{
  "arch": "mobilenet_v2",
  "model": "sound classifier",
  "dataset": "single notes of 20 synthesised instruments",
  "train_examples": 78125,
  "input": "waveform_16khz",
  "targets": ["instrument", "pitch class", "dynamics"],
  "num_classes": [20, 12, 3],
  "norm": "groupnorm",
  "hidden_act": "relu6",
  "weight_standardization": false,
  "channel_attention": "se",
  "depths": [5, 5, 5],
  "kernel_size": 5,
  "wave_channels": 96,
  "wave_strides": [5, 2, 2, 2, 2, 2],
  "expansion": 4,
  "widths": [128, 160, 200],
  "mixing": "mixup",
  "loss": "cross_entropy",
  "init": "torch_default",
  "residual_init": "zero_last",
  "optimizer": "muon",
  "muon_scale": "match_rms_adamw",
  "learning_rate": 0.0021,
  "momentum": 0.95,
  "nesterov": true,
  "orthogonalizer": "newton_schulz_5",
  "adamw_lr_other_params": 0.002,
  "sam_rho": 0.1,
  "max_steps": 4400,
  "batch_size": 64,
  "epochs": 3.6,
  "lr_schedule": "step",
  "warmup_steps": 80,
  "weight_decay": 0.4,
  "adamw_weight_decay_other_params": 0
}
Rows from block 6, named by matrix and row number. Each number is 128 + 32 x the weight over its row's rms, rounded and kept within 0 to 255. All counts start at 0. Numbers have three digits each.
# convs2: project pointwise conv (model.blocks.6.convs.2.weight, 160x640x1), inputs 107-213
convs2.12:146127127122127137125167122092129135131169130128185116133089186132078124129093130083124154082158113111103134138119133146120042169138130167120124151099117091125145208216132130108164129122181123069113128113096079093116164115119147132108152138122101158108116192140140130126041159123124155174126088180139155160108155108130088
convs2.13:176122067138142135157167100136129132125078120232069123164166112181133122125145129125125178166097081091133123149118134084128170110108126165192120110125133146096142100150131127055094130136121134099142126194164170042131128135151142129157077102127118082128106194136168126146172114129124120130135104187134144155192107138133120
convs2.14:162129155122161101118105136116129136129164135138178115098140113102120126129141131057150108138159111113144190110128134132134040073130128126128101094153006106144150156140124130116097131136121127068130125078136121130117125115181172132124095072075163128050168164113138127136176135130119147147120192156139093100155115106136137
convs2.15:153127153127139125133075171081127133128128127158092140102106046127147120128143126232134131220108137109148161117125135142122073200130128145107139105142139143075131174090126131147147128101170127156120127034200213132142144112125123125133016123112177117019134150122100128162124117122137093054146110157125113133076255122130066
convs2.16:182126078139080160125114160214126133127179130149128134130116118136131133127123129074117124159097118146154255115120122110135098152103126094088131130128191077135167155214128126156172130138060134154138126113106103120120136143143090141131090164120104130123099149126128127108173132128121191173178192098137131109053215114131144
convs2.17:103130106133174137116159097166127126126129116078108133102058098104100140127112129110118117105111156100169195089134134089142151167146128141098158172096147103155123111107134127153121130117214127131133133189138079134061145101220115136131113188052031132163136135119124129179020142126144174113091085199130096178152106139125111
convs2.18:113130145117146140118135134114125127127156134156140140124097096110142121129110127086120121115100127082111068095123146101119126206123126139091111119120005131183149146147126131174192128113078127127121133073120178119120118041081148123094083125092089119200213082115130127133118122130142123141134209132132104157196153111127092
convs2.19:123131169149140120121158126160129126130051136129173119089036146109137121130130130056118133171099148141142064117142119097129074255119126100117112146130219114156113156162128130163174127134145120132124126140144135101073128135104125138140167124123195133129233100127141128097139132129129157099098118161114139150191095119133121
convs2.20:174125135143145153123191115077124131130162129177129125102133099142112131126094124154121151113079135110153237191129118155141122168150128047173143096105097047151086146134126125096087127157176127094145134079150128208093129096158108151128210184120132121192161140094100124155077106130134081219111167134134189092190097160126109
convs2.21:128130126111170128130158160202127128129065124074027141140124143183143119127150130080144152207090209131167166142121129152131063135121127109149122142159152100182092134131126125161155125180140130089118128107227181109157120033173138095120077195147064127109149218123097127158130150129134128101154154131127140135154146135126147
convs2.22:163123142108116162125181121150126125130161134103061125122126073100155133130132127095144099133136107146132132137121129121149196149134125083069172160190085141066174149202124135145205128169190128107133144108140145195126137185103103151124090113183068142118060157154117131134184123127119090160176167151128132153156125138127180
convs2.23:127130092127095124123105111209126128129154141119029127140072166127138123127120131209116142197166156143082231122139146105116074051135130138135117139138200128187125144112124125201082130157153128067130120024074168140078118118255137128135062110125143125024078077124118130112087131127122175103104138222131131154091132153126080
convs2.24:146128179123111116130145133096127127127108121162059116198169055147115139127098125149140138205103048122094066113129143130135103168125127176113096119117193131049111163114127128143118126108195125196143128163179189134137149211162095172144132137192077131047077143150129125098107126124124089105067038113142127159110117092127112
convs2.25:151130104079149136114165110115129120127098133081187118135126110111165133125128123165107127092084091116192088075132123096118198184154126137099090168167066133105116176169130128127193127106082127129138133104156140172143139118146131127146121134162148184122098187120188127175184147127134045209134157183140137138083102148128089
convs2.26:087126126131114130121159167126126126125117136116168155153187088117129131130120128144148124163123161103146120128132124101134193149112126100114149139101126157154133107174130129219103129142166127110128133048146100140139130191177138111177140127106194129255197134121152131117225133129117141096125142193119134099204137137127103
convs2.27:072127085114094117134105119166130133130192133127112126158100163108152125130118126008110108095166117174108045145132123133119000075126128140129120098118178092128154103152136129181172126083214124117113130190103166098092131081211087102104216169083140126083167069162145126146127118128138105117155136130131118113173139144130102
convs2.28:089128126115160097123034144170130127127146138086124107080139107102162115129158126049118122165136125123102148075104132104127145191136126166187111112177178138133135068101121126112102130156084134128125124159190020146149112189151080127134100090131135097179163082130130131085117161133121054118112107152130101156090200124124029
convs2.29:186130165131118122126178100157129137131184134161080136159192135169147126127130126030103140170095133151175101128136117157118085197141128132177148146123050096192188161074124129051158126110167134177141137148177133100056124084000138109159070133106051143106189153121143129090046127129115137131148105182118146124120146147125109
convs2.30:102127124109202133124165114158129121129144124145128126107172130116079125125116125128107123128128161065173081107141123133130114104105126137184176115063090128152093135130126131212049129138191131104102128121072106039148139056137116104102154124088219111108026059098116125140228106130156111120106170158129125100255106144128111
convs2.31:147124138136134101130097133059126135128083104137163146061149224106155128127147127204099116167113164139113185130139134127129158126123123125127109116143162090145146140161132128062107127115081127091132126197212107167170125137137152150140164086080099098148092184130159126137142102132135079131066147126119082143195166108131119
convs2.32:121128144149096108120129085176131131129151122098143123128096145092172136126125125075122125132069115106101222117131127131121159058144126113115127107122110099065115118082132126173174128125153124188118127164231083174091124137233086130113157109218115145054114133128155127144133138127124113089138180066120105155161137139127133
convs2.33:133127171147108136123146140152126125131172142130189116073193071170138119131143125131117120162144122173121223128130113147107186153139127126142120146116089110113131095153122129119063131151195128094137126162138080155037132146117129113134086058155116131177206145133157126130172135125123142177058028167128116082065066116131085
convs2.34:110126147137068112124183127141127123130166138175172127141117160125124129129130128121121119121113129073114143139137119119124154158109123154161119144120082121128161132179124126128255130154194122170113119140181066134027129145088127136165202118088079143169060173150111128145070143123134124081106081205120123103059115107129184
convs2.35:121123120145098124132210112139128130129050129119116133169110175168098123127132136114067123168109119098110148101124149192138099195119132146130152140100121154179099150112133133183116131153098129087129134199094129143095147118148140144138109098128087089122145106120171126075176129129119159133022065201134156094116139169126064
convs2.36:130123113104123144122095154028127122126125122121104127171193101133124116126143128214126127132134132090141115139137130113115141231126124162142114123120172104196145083076125129201081125051051130157122122153078208126191112151097115102127075140084192139019148122114106126134102116123135095065145143131115106095169143111130068
convs2.37:125129123131126133123182137189128122128123146018104098124174077196151136130119130165152110125160092172200119149130128165133118227130127128129184126150126099113059150043125129069126131104138124143144129127107178225194120167184106160137115141077063166040119185098140128139094149129112076152128119124132095116164087094125071
convs2.38:085126141140106112131096121095128138126186119129149121134102094108143128131116128132119136117126135091123056130119131155136054106107123139106147098090175099094113093151122126195081128119140121160118126134021166115116142090159129117187106109223157134118142096106127126120122135130111140229112154090125160150159201166128122
convs2.39:154129108141164108129139105172125125129095122157044107143094107134159120127108124159114099210115129089131234143117127165117122091137128106144129114080059118178118129123123130195114127126046125047136138174054137120078125165125055117105066027102191134090169151124151127104177120124139128149081072097135132142126047156128088
convs2.40:110126157133101110119110157071126126131197130138220119127130177166130132127131124140130125184087115111119078138124118132145152198127126125090104146149169128112103094161130128098182126172195128124118128165144086118086132072081116100091091121128211096129058172124130127150103116132116098182176167070130144108169063144132132
convs2.41:179129106117130151119075095187128125127162128121069144100155137144128124127140123039171138051111110067105150133130111126122124112138127147080140143144161098109124100138126126068117128113159125128119129146158171151136135072161174136161130059171071132160178159148137126113123114125111104128110136203128125134084104133125157
convs2.42:121130113144117160130242112221131124125142122147191133104092119092133125126103132111138123149163110144131085137139132106127052150127130124103136130166047142092138147127123130056055128115105130091114138000179108140100135165050110126113196155117165112155067061124131126139061124127136118160136148151127119144143229152124125
convs2.43:177126070107123179110069132159133128130073145164079120035132137145141134127096128027135131096060068072175130173114136114103112085131125095083174146156152105167200110133131129154155128134157123150126114119168243057106129143169134152135182070106103103112146135130154131105065164128122118170149110091123158150112046169129123
convs2.44:097126161103158102119137160116127124130049125074091136171148179150097126127082125075097133068123193143110076112119123118138116196141129129163141143144104125178109154167130124133048129148139128110121134108063132189098120154153144139132120081145209138157165207104117127168143126128125143194157083155129132069132098163126115
convs2.45:190126113129111141125137138146129122130185127130131124114094107160185131130130128090145155129134158112108161130162133199136118131148129144135130143111213146164150118121125129162156130159099124138133123179166111136255126122153118101147099138116089109082142179141132125116078104124123168099135148121135143087122056157126127
convs2.46:100126081134127134130132117150131124130130135089139136158158168139130132130134127099130105086123191165136140121132128162128106193139130109147127140135086083116136161143131130137076128070133133102121124156025126162052126101146153160116007145158095118119076146140136126124130126130136103205156156166141099121027037127127146
convs2.47:158125182135033137137087148153130135129023129237181125142197153127147124129161126089111139080139092136105086111141119082124255208120125132136109149143144167171101132161127127124110130123153122152122117064177117184163137133025114099081071070093151120077115161134108125146133102124135139220150149110121132138233158118127143
convs2.48:107128135137160132131146106140126128125155134152054117132063108149121136131101125109133118122109103147115157135125129093116041088136128107209132129151255122033147140117132130127153132101123124137141123210165186056126133087137166132074103198162081113118084115105138129122098122127123087139115179119139105160212085120128102
convs2.49:135130106130161146131009160145129129125123131233117130125172113120105136128133132048149151063060098067124133105140115125137066068104126146125117114132177139191073086099131126123088130106155130132124121148131185176125122115169182162133179049223131126136136094121128125133141126133110189118151129106135151161133120155129124
convs2.50:127129138123187136143102080146124127128131126119099126137134175113147125130126130153107119120151113093144154148125129146120008132152127098187137177122090155139145126135127127147124128107198124127140121126066155177131118079118077153104149137166148167138100133131122130083000117123135137150145126082127117108091072141128171
convs2.51:127129174148163122105116067058127126129176123134179137152110150145131121126132130076108118098099139139121083142117127156136202067125128099097130127192048129059148161123129130130182127170211127097119127098070073138097116082217161128114087110074145133182183150100103128130042129128130103191164124174131133099073072156130151
convs2.52:118131047138109137137104115210129134128148131138141128120155135154105132131139134165124155107121140116140176114122140123133198086138132136121129127129223175127156121101132132087165126127112125147135133071126141120206130170136103129161166151169104122135158119121118130094024144133135197189127067137116104133173130089126138
convs2.53:116124059154114144121148123099130117128144128096118135180105112106111125127165123167119122161126118065129118134125133158146130180131124100140113151150105107161128159139125128108096126109077126155129119159151181111084136158065085138157092176169189105159180152108129127119192122124157063089126118100124169099099090102129082
convs2.54:131134100123170133128120115086129134126091142117129130103038110185193114129121132117151125054149153103096171106136135104152119147110130126087155167144110165136163135137131130096051124108194120145119119111169162168116131085122128128129128131166247142139137103140150131123076117130133134063135110152128134103153194109132093
convs2.55:101131096100189114131081079102128126127164134154006128143093102121105138130114128115119129131144116093160130099113133120138151255112130091061109126142090155101107097102132128142099128128123126160125133084087112114160128089114111146141096105101202110130062146116132126142197127128123072099207117093140128158215047103126127
convs2.56:160129147117086107128129149155131123126182129108133115088145177104095140127143127075098104183156105176148150135123125101115063098124132097164144088102152127217107128128129131164115126100166123100141132176156162098140140152138136160135161131186078128126221148120115128106054095128117113188087155104124106113040054161132149
convs2.57:114131118156159128138224123129126122128137134094143137093062135065120139131150135083127143129166132079076166089135131108122149100122130079126187165082205162164103160067126124134165126177123131108109124086084149108127139111174063131131008045188153156168223160130164125125162183125128112191168166231125166116102130108130168
convs2.58:122129036131168122112159138142128136127142121098030122160137086118086128127109126164109109130137139143103162110122138086119025074108130081143130113091147098100163123116127127181084130088098127123122126148166143134060108121240145135092193218141173127222024146119138128156122143128130094135139120160113117135174122159129122
convs2.59:129127165098189152133052140104127130127162106077121123089160193124153126126123119123125126135129128140144217140126118080115107123155125173091137093098192166153076175128131125197166128149164123154121131127183134130124111127204126180117213015196136103197097212087121132116189141130147157042163083120136151116120140170123041
convs2.60:119130129097107134121008218126125135127043109109113096095159154091166112124111129147164145165139122142115126107120132091129213137126127091077105114113188174064169071148123133049095130139158138152115136144113107082132121088217125150157168029078162116183108150088101127061155137121131113125096099116120115112092145108129062
convs2.61:134127169115122133115020139129128119129216117097147115177188158150089123127094124060115127180112178107066128115104114127129119199131126103057106140148180158148149139132131124161071128120136113168118130077122134084149119139225207155126080074143166149130064082134116127193099120131119108136128154072126129129162126157126146
convs2.62:172127093130136115130023092088128132129183136123206120070134149150136126130131128139119124065142111146162148125128126125123099102131127125043132135154124135047148110139128127101119128147196129158106134056112031172146134124079144128138138141154169147154135071139128127115100172125127097058097097182134128102169108146129162
convs2.63:140130108122102136123096120085131125125126118140185129133152177116117130130127132106116140088120119135119130136120127104137189212138128152100086095059144102094093084134129130095175125198121129081138132118142103124126135112210108127109048021113143123105056143154096130114128128131146117127135074038122117125124099100132152
convs2.64:163124191122123129123097152050128128126084123162093130094108126142124126125120129124121120050101109111128109120131126156134000127140128152083095162160132125078104152147126131100143128142040127144132126255040186149176129113095093168140044077138122112038204166139110128157077113128127081100089119024121140084208163137128143
convs2.65:105129020130116131121232117053127142128109135072106123170210098110119133126143131143134119131125110185134185091126141166124118115140128155137099127145198143187121102171128125183159126127107128143134130122063128108079141136124132127124110103180046116032065170099115130120023152127126118089161140157137100104133075107126117
convs2.66:167125145110177146098102142089128131126127124144143114115107135155135128127118130115117128133125125182095157083127131141123095169123128098211112112157073132028125134112126126228103130119198135141118128219180069085113125100226167119116151125158161149191103179134142128135150125132130122185130115106126146197128054103125150
convs2.67:099127079121144096122101103106124126129084127143177119165166185135084128129140126163144096204124095172127026110136136128122146065132125117180106139106137140159135180064131129093224129122067126127126123092122163167093116156147104163158232103070132104091104158138154130106152112131122117118112165092139116109104032138131067
convs2.68:091127058126201129151165121088127127126152137101098136116128075182160136127131124170139126175112134133145108156121139150133199156141123079112079126122156135143080088107126129039098124100094140069106128026208167134203145108112129133144121092068117134113157185102129124104065131129125152123136087109144157186070031174129206
convs2.69:087128137122128141121136113193131132125131133227234123104121075132133125127130133142106100115136116170096182080125130164127176052124129149101132137167146098157126154144125132098139126148121124116146133127137190132118136064150122163100117193148149115192085149111118127136079107125122107139002160179124117084108168131129125
convs2.70:155128151146132104121117132206128125128199126056222116089188130198183127129116130225127120124087142104168157131122124182130182044120127129199114121141172120128111071124134127067157124130102127101131134115106171195182131161117136141088190096076082113154195086095094131134011121130129142243144147136109108125042133112127136
convs2.71:092132180118105131137071113181126126128074136177129125091164097112133124128114128097121140123148149132137150159125127137118154211134126121164147157113255129135144178124124126028093129120198128141110127114255161115129131182091122133128157084178226123158146233157109127106171146131138106151135000115126122119130142134130078
convs2.72:082128246130111147126070119172125132128144141055115143079082019097121127131095123128137132075173079143137152132122124119117153080129128135077069165154204120073115076129129126077149127128123126100129129203116186146049135086117109138128115080111119077108141194120134126153046140119130099185125102114129146162148149190128083
convs2.73:115126138136139143123160154152129129126088138130072134135131175150142136130121127132130109132111086112118138092108135117127012205104131153181136139101111154167107151180129130051114129130069122080132123144203124169176125094125128121127180103129097126070102076146149126196149155128138175172148075142130144122081156131129111
convs2.74:156129182097141103119073142155128124129102131168148119050121222126102128126127125141112111140086153141151030114137120116118167085125126097151160156172146115093106104150127131226134125126100131125133127223142196102138135124107068153122118063063157106104131184123142131104115143122128112255153097072115136150107111163124099
convs2.75:136129193141116103135139125183129126129122130136107133166147079095176129129126129159120145117117149107120124080115128101133141033107129111110143128096154167074156198160129133041162127124042126095122137140066149132207128094180155162129033155113123133025112113156138126131141126132133105239140090156129132171126103144130159
convs2.76:139125208141184142134146113200127124126098152116173141125199097122062134128137128225146138156198154123116066120124128141136073097147124137188136159054167099136148109156127128171128131139219125117114135083135095098114126146114120137104146086133132153117168204126126127117050145129118097196062094130126158147141105112126158
convs2.77:093133095136149116145113148171130136126168137119161135132099160110115123129094128038159127197151145110131144119107134114132005059141131144127110108095116135219121111130131129158061125137199132080144127114162126143109132124147110147156031062151132118067097082139126127153193140129109097154123148147129129129130073134132109
convs2.78:130130082110120137132185168142130125130181128179128123135165120066136130129148126096117140163070153117179055171109128189136171087117127122142142116171210144107139145091131125085107131116072129159122128232207155106037132184212153112112085114112143164050190170154129129146087148126133113143131142085123134152102186116121146
convs2.79:184125078122124116125117080166129131128124137117137115125128135131165123130149124071116110191119155112146147135137145175141029125110127167142171131174242123074123131090130127120103130150124129124120125200165091068124131089122148137114082128146169128133088142090107129078013119131123105090141132082125152146164118126129107
convs2.80:062127120108099116115183129089128113127060130158128115157159130092066119127104127064168132189103062151164067115137120102139143146132129178163110121063124088079115192078126129094076128086132135063095140110171142195131131120157094190090160171111083130138049122120126129144146119132128099172214126127115113101144103075121124
convs2.81:159128126151127123128076168202128128127134137166092122185193058128126122131115131086116114126111138150139091133127130158125094096124129129138100128087163121129117107156131129089085131157120130124128130118118107071127126092134132128142172076094174106152139057118129131095131124127136161062128177050128135120127110116131079
convs2.82:126126158108121115131142120052126127126084137095011117116118094117107128130124126093144110136144134120125089191110136147130087062110127174152157167115111124094132172158126128191057130152140137165112127153197152117120130090143089176134108113085100163039145122106136128121031140130130174109204137116141120143078126158125086
convs2.83:147127158123156119140137057044128134126123113139174124061130103136113129131157131062142139131155122112123096125129116110117000170144129131129122094116088112159114059038128129143178126094095126128105113108126209078142134170047146133103146152113069109060102108113153128120101110125141118157179145148127114131044163116129131
convs2.84:103124140122093139127106173031128128128128120109168128079187176078081119128137120145140101131148139108068116104115133119129110158127126136152116112098114134189122181152124128094126128069104124165107132124061188179071126185150114123126202112146191120225070121169155127143146115129133144204196176150121125134114123126128201
convs2.85:110125063127153106110165125118130124126100132094137111112109138102144132128154121111109103101086144136123111146139138185141205137144121131111089112101090090077126112118123129059174125143158129137125122072105142093058124108124136140149126136063166135209102075138092124146082135129137102149129117081128160096118150134133096
convs2.86:168123057112184147113003145108129131130218117066102123204148136108171129124131123054157106123168135117151126155132134097128063076129128183097140135135135163097102152137128130059154129114141131079114108149071108111101124119185169070143074193106138092114083146131144127098186155127143127157132080164133184102221132114131153
convs2.87:097129139142103139128157110185128125130075129160162117053231019094150129126150127142110134150111130165110151123130130111122000136139124094144158110142255111152116158143126130017099128118090126184114126137074089153100128000140126141090097175189132114197216135132144127133147149130132102122156119085119100115117087133130142
convs2.88:171129110129145104127132101182130129127142124083170110131092129118132120128134127106132129064142081134146031131133124140137123205114122114166083127140059114060124170176121127241185129149133131111136124049064062185097123123089167134155130066041160124078204177129135126109193135124128120128132107153132131146113165131131146
convs2.89:210125105089058098116104099151126107128133114219204108133165066126103116130144117107098116036128109113124081139139118201134092090127123123131096148017134139099097184139132127219102126138129133189126129194116112117169112176128124142156112112138117104175087201099097129127136100134143156136158130186127144114082109094130133
convs2.90:199132129119117147121125132198131127129122150167108145160174146116117138129136131135122142096161153164090167049134128130113111177158129122157112149127132145131133108111131130075054129139101124123115125062113097110143123138175142132100153180108231127114149120128149128152163140125128176145078098112135125116128038134125164
convs2.91:152129046124142111132118151202130123128157120099240104103066191152135131128120124100120121085138151067159043098126128111133172056120126171104132114144167137216118114106127128153232129135076129115133124065176194162194119127167108119144195091083109135193127158130097127110118128132137170172114114135128133128148158103128131
convs2.92:135129107127116161153076163150127137127242141184157138127132109143123128127119131136130144129118148089140115127124130097123107113124131079159106151121206142162135092195127125106113131131176134195120129031106119120086136102085075082147059091110142106134080115119146128089148151131135110118123212173126135098148053122128074
convs2.93:105129175145121110122135176095128127130130124132115131122112121213110129130127130177101110137072112095119122127129125098154203072102130139102136159092181119000118191150131128155093127131147130137152137117126186096107131080100100170153128111107121135084079069099139130167227113128111084117113193130127154143118117176124109
convs2.94:179126160148135113124129110181125129129192133130107122207129063160147123131105125105117145033143153098072036129127128101121145067124126087087108147166169130104123148157128126115045128111183124147136123059179147144098139173178128125120137122082108161118163147148132127177096115130126133186192189166123161116096055114128093
convs2.95:103129060136166114119141124202128126126128137178044121093088110093099137131099130158093143131098083156109231133131134156129181096120131095116137110193197139128130139136125129060099124092112126107139136042117082170150119099202075159138149134093051119221090123102111126132154152128125159031116132090123118151112117125129126
convs2.96:114126086121140136135087078135129123128113122039145119112161167104125133128144131121105104165105129168161125142132138142124211103127131081112123084097221132123147118125127129168132129132113127108136116091145158138078143124182079133131094064126106106087020085103134130138137129132145099124098127019127123147148112110130194
convs2.97:033128102138171108129167123157129123126104134122065133098082152160129131126123125157135119169122108119139085110103133124124111103131126102132094149081205121168120176174125132211153127132156130098146132253199143114106141100068156189153217149093081143045163192128114128171152135132136071171175180125129144125049086149129155
convs2.98:101130091138158120124079094165129123130174137164160145067181162141082131129123129106104099095118108081114178084147118109136152085093134193207131111137119141132130194063126127089158128150136133131150125138236097142097125131127099146120174160101142144085122139156157131100110144133121088048129122154122155118098118117121088
convs2.99:171125161153122130122117108105128131127040126169208128116252063132120131130132130124151096145098145108117127140137122143131095133140125132095102142136131142115105178153134132039116127132076132089115124179214158117112114060121122145150040202136113120197177171139099129150126151132119169056144208161121128114130101132129120
convs2.100:096130056156121158133139169122128133127050131110074119153115183143130118129143130173110142048087140117127178115145123146140098089146128077116128152133167154166116091163131128140212128134134121078117134101076154150186139096109121146103043127095229070164152090117125128119146117128135146223185048086128119098085120101131135
convs2.101:188131046156120115128094187142127132129151130077143152195148155086104123127091128085108116095086166133080137163133116145110133203110130204075142140151099152100169122108122134151193129129102123073125126176117137113080119157160143112107103118168112163138095116142119126103126132129111144094078148169121121148177116144121210
convs2.102:143132164107149129133064124096128125131090137149153130166080105133109119127121127178092107079093138073159203115125122132146147124097127155118137123124188185142099192147131126199029129127147135132135135046128124089091139107123104174156166103169099120137135067136153130089060129127141177144203114103125108186050153127128148
convs2.103:156130117104168137122156108181128131127122128153083130099141173176146131128118128150122128059148124108074182137141129112132154031126129155124139126107078154147107164113124131132000130163135127127130127152112124095151124060000137123096210221131083127194161165117131128132149151126116104035091075109137144168152098138129129
convs2.104:088128074130164103133071086175128138130146124178121133175073113090070126130105134136112129111122127208074205169131130073125134180111134145113067112101131125044107066156126126146081128146168128195138130165197170135140140110170076149164116184189105131191161182149135130156132162128115144113108115145118113171179140101129078
convs2.105:141126136126113130129104121031128127129134141172220136197040097129097143129117134204146125125147123063127185166138125171119045245157128134100127120233101130087150129153131129076108130176105131126134124066119170149189120117194145082088135185145178151199088108118161128082172147131117134206171126112135135129093114139131098
convs2.106:150133089142090153134136160123128127128141137193147116128183182204133127128167133163110127212087129126100131153124132150133033147116131111185025116112136119031133196107122129158017126132157123121141130181147138067157107173126116158126243112123083119151133058126127127113091140130154074105171140152129121124196157098127151
convs2.107:136125088114174101110194066143129127125113129073182101103151063143188116129126127103156077136058152169108177202131130084145158115117130041048120148101169167162088179132126129163138131092170118115137115102156161109073129180072107123168135197135120126126106177152107125128171129117099200091128083096125161156159107129125113
convs2.108:142128056129132140145124164162135120126204131171143113127088141153156135129113129137116119173102111193095150156117144086136084180126129124143119102122062104158155174137131129177118128108186131095122132115162128107148146110108129135064126095193101175105170147135074125135132131124131131150144081059146102149126094151130184
convs2.109:078125112145100117143132137083129126131081129194119140216102179150115139130142126188107166194171145161142098105110120128126080159115130162162123118069099159141158136141123130121082129167057127175115137029076101146115111141148155146110119095154123157081161160095141131124140140131128164069155076143122171165147126124131121
convs2.110:124127138138091120129105168133125119129106138127170114187194078090109108128100127083116140138106166102090113163115137185113109113126127080162174163071190126098183096130131129138133131151071135071139128079153073209210151138115108117118190224126133122045172167116116124170107120125115043160139150118151168148145078116132130
convs2.111:176129091123136118111086130141124124130133135067216118132222144142086125129116130153140120000124164081153140155116137143135070158117126145177102126119130132115133157109128130183090128142075126140140133164240152117178133134037126102153097172112133141132072157107088129140167131128120127056162155158136108123176102163127109
convs2.112:156131174131117134133097128113130129129135130086092133155114106126131129131136132040138132081144158075090154158131145130132249123113129114111093144127139132128130136132130130136237127107095125142115128068130164198172135130107094122118096203106190153113128142125137129116153142131140172113111046072114139143212137123131146
convs2.113:135126056135122161130155176132126126129121118029173121119055119137125132129083127136137132072191179148129121152115138139135215088122126137124152121133083093160119121073124130170107125126063124142138135104125154160094135069146096112189048101160113130178149135104122128079172100129137185075187095136139153109090126098126142
convs2.114:153128098103157139123067099122129129128192129171078135141129133156105123130145126125153139109078134098161185124115124133127142075122127078114124146152240138143099129137126133045096128103055121164119128057077110101152113176109115138141097095123120120199091117087110129108100144130130147096114152191134154120117073156129089
convs2.115:161131098128130154142102143102128129130118136161000132100195150129130131130147130206121127081158110122128032126143131091131251194121130153086123126088000131183127159153129126190086129149121128099134126165234186147133129170094136148132163075102168116094123220106137129139099147129130113077167065123135152168120150119129078
convs2.116:067123141140135115112083150132126122126076128139174114139136139135089145125126128096131112105083108137152102084110126112118214195140123131117119111073084118093152173157126131167099127128138123113137134103128131110086140100131086156138112109146130095150066122128130130186126120127119090154137178092111104141088203217126110
convs2.117:161122125118122147130139111152125127131068122132178140176180189154135121130109123151175124071207129106115100112126124215115076110126127121207117160095111118152136121135134125078130128155178134144119131163029167091062125119180183180124121155112130079188108136096115127065135138132116107060079091157125142114227156090127150
convs2.118:165124198137110120122140127160129117127108110123047130095157132147108125128123128108173149140154116080157142101126141135125081154128128171148118128119133072111109110088128131150134126103116131077135123073070246059146129117207143119073019166124161140136120084098100130126058137124112124057111112102130134170199137108123126
convs2.119:123124032109172115122188152086125130128107134120139123080123248136130122130077124073115117076072078153120156141136124092124096158123125124124111123071179120051106084148127134144007131122184125148137133151159143137116129117119151149102189110097102093102065132148141126125115099132107145098125048081133132133130127185127098
convs2.120:156126141113150129140100142111127128127178128089182126109089066097109129125121124178108098170135154140133137123134131136123080090135128156104143146156089123066140143109129127193146128126171130191134131134091199112056130069036128151147126105090149110000152150123137127106190138127121129077142105139137145128114097153126147
convs2.121:149131142111109137130188122143130127125082129148148124114153103112163130130136127090124137101107123147142102148123137144135162033131128131186171138144255152085118117107133126166195126137179126103119133152174121079200119131055116117117166123151144122201139171128157126140101125126132133116130132116126117130066136136131106
convs2.122:163126080125106138122201137222126129129161137109110112104117110135133126129133127162123127190114116076137120130137118164124238148113130111155139142123204066137136096099125128110012126091119127078149132117138095069216140006168119164127121097054124157212165022099103129101171119131136195140148092129126131129096079153128107
convs2.123:108126126153139134144153104096127132130112136101085122101200135078129133126149125101113148112095152062145215130129134175126112125124125100126140116086148104206105127148124124129144127144175131140127135171098196131102121062212152125119168127116146165163100153169126126110106137133146142014113152189119121087109145124127077
convs2.124:085128180115147139133109158105130127125144133205138126164153127156132120128131129149114134143104162116116092154125134138130255195114128136136142120163070099136117149134129128163123126087114120081116128053064171105167122126045117106128075076091108117041140094112111129076124127132133080208152106143134130132129071062128098
convs2.125:109117161173148126127188136144129127126159121079187101121203142146162128128133121155149132163188198094191069145123115062126152152106123152143120135127111139183099142142130122117156131128138128115130111100130066085139126146115146144109134077090156142128124088170115124106131115131107229121130096188114155110123153105131130
convs2.126:142127084113130130129181129120126124130133113077065116086149030147141129126123127049088128143132084135138145098140133165125130141126127137138147134131140074180083154077127126115075129122148127076116134119114134063162120117145106136130198111179105113153158078134114126173143116124133120087170135058125056092126079137132161
convs2.127:096123081099165097135154140081124126132103135156122110120117145133097120128130121073132103081145162232080128106144131089110154126127121101109165146122181090117045112094126130169226125087077138152148137162105141138095145127104087157083121069070103154109144071112112130185142097131124101156069128006136100171211116115128134
convs2.128:131127157148142096150121096094127125125128124169072131182163111129119119127127135124116132097127138113111129094153128123139093152125126142169148116207166159115119165102126126122137127138125127073124117148085136059112120191122100176065110154132129126173097073041099131138093133122135047088118141097130138051196045142125138
convs2.129:081124106128118119098133120146125121131146114152114121181182105142158116131157121073126181088129190134212118110101100121111142103131129143075183108072169077137130180115134126124181128179145132132130135146101093114147128188203137133149167101132125092140085134139114126119068092129127101136102169080130121151089197100131085
convs2.130:114127142124068120146100095089129129131071128137107130126172086081102130127129127198122076107082142044104138119140129140131000124129131143197185150127147139130095128103130126000079128128100127095155132170104094052156106111199166164102140143138110154147152196108124125109208149126115148010147119116129124114136126207129118
convs2.131:070130147102027147114179115173132129127091134117156129188255176142121133131131127148147154159132184101161061087142125112130133085133127129253083113145137120046083155129124126197115130105127132147108128138133049136148127145054149144118063168132116121129180152110175127159044113120131127096088110135130109099128112120128091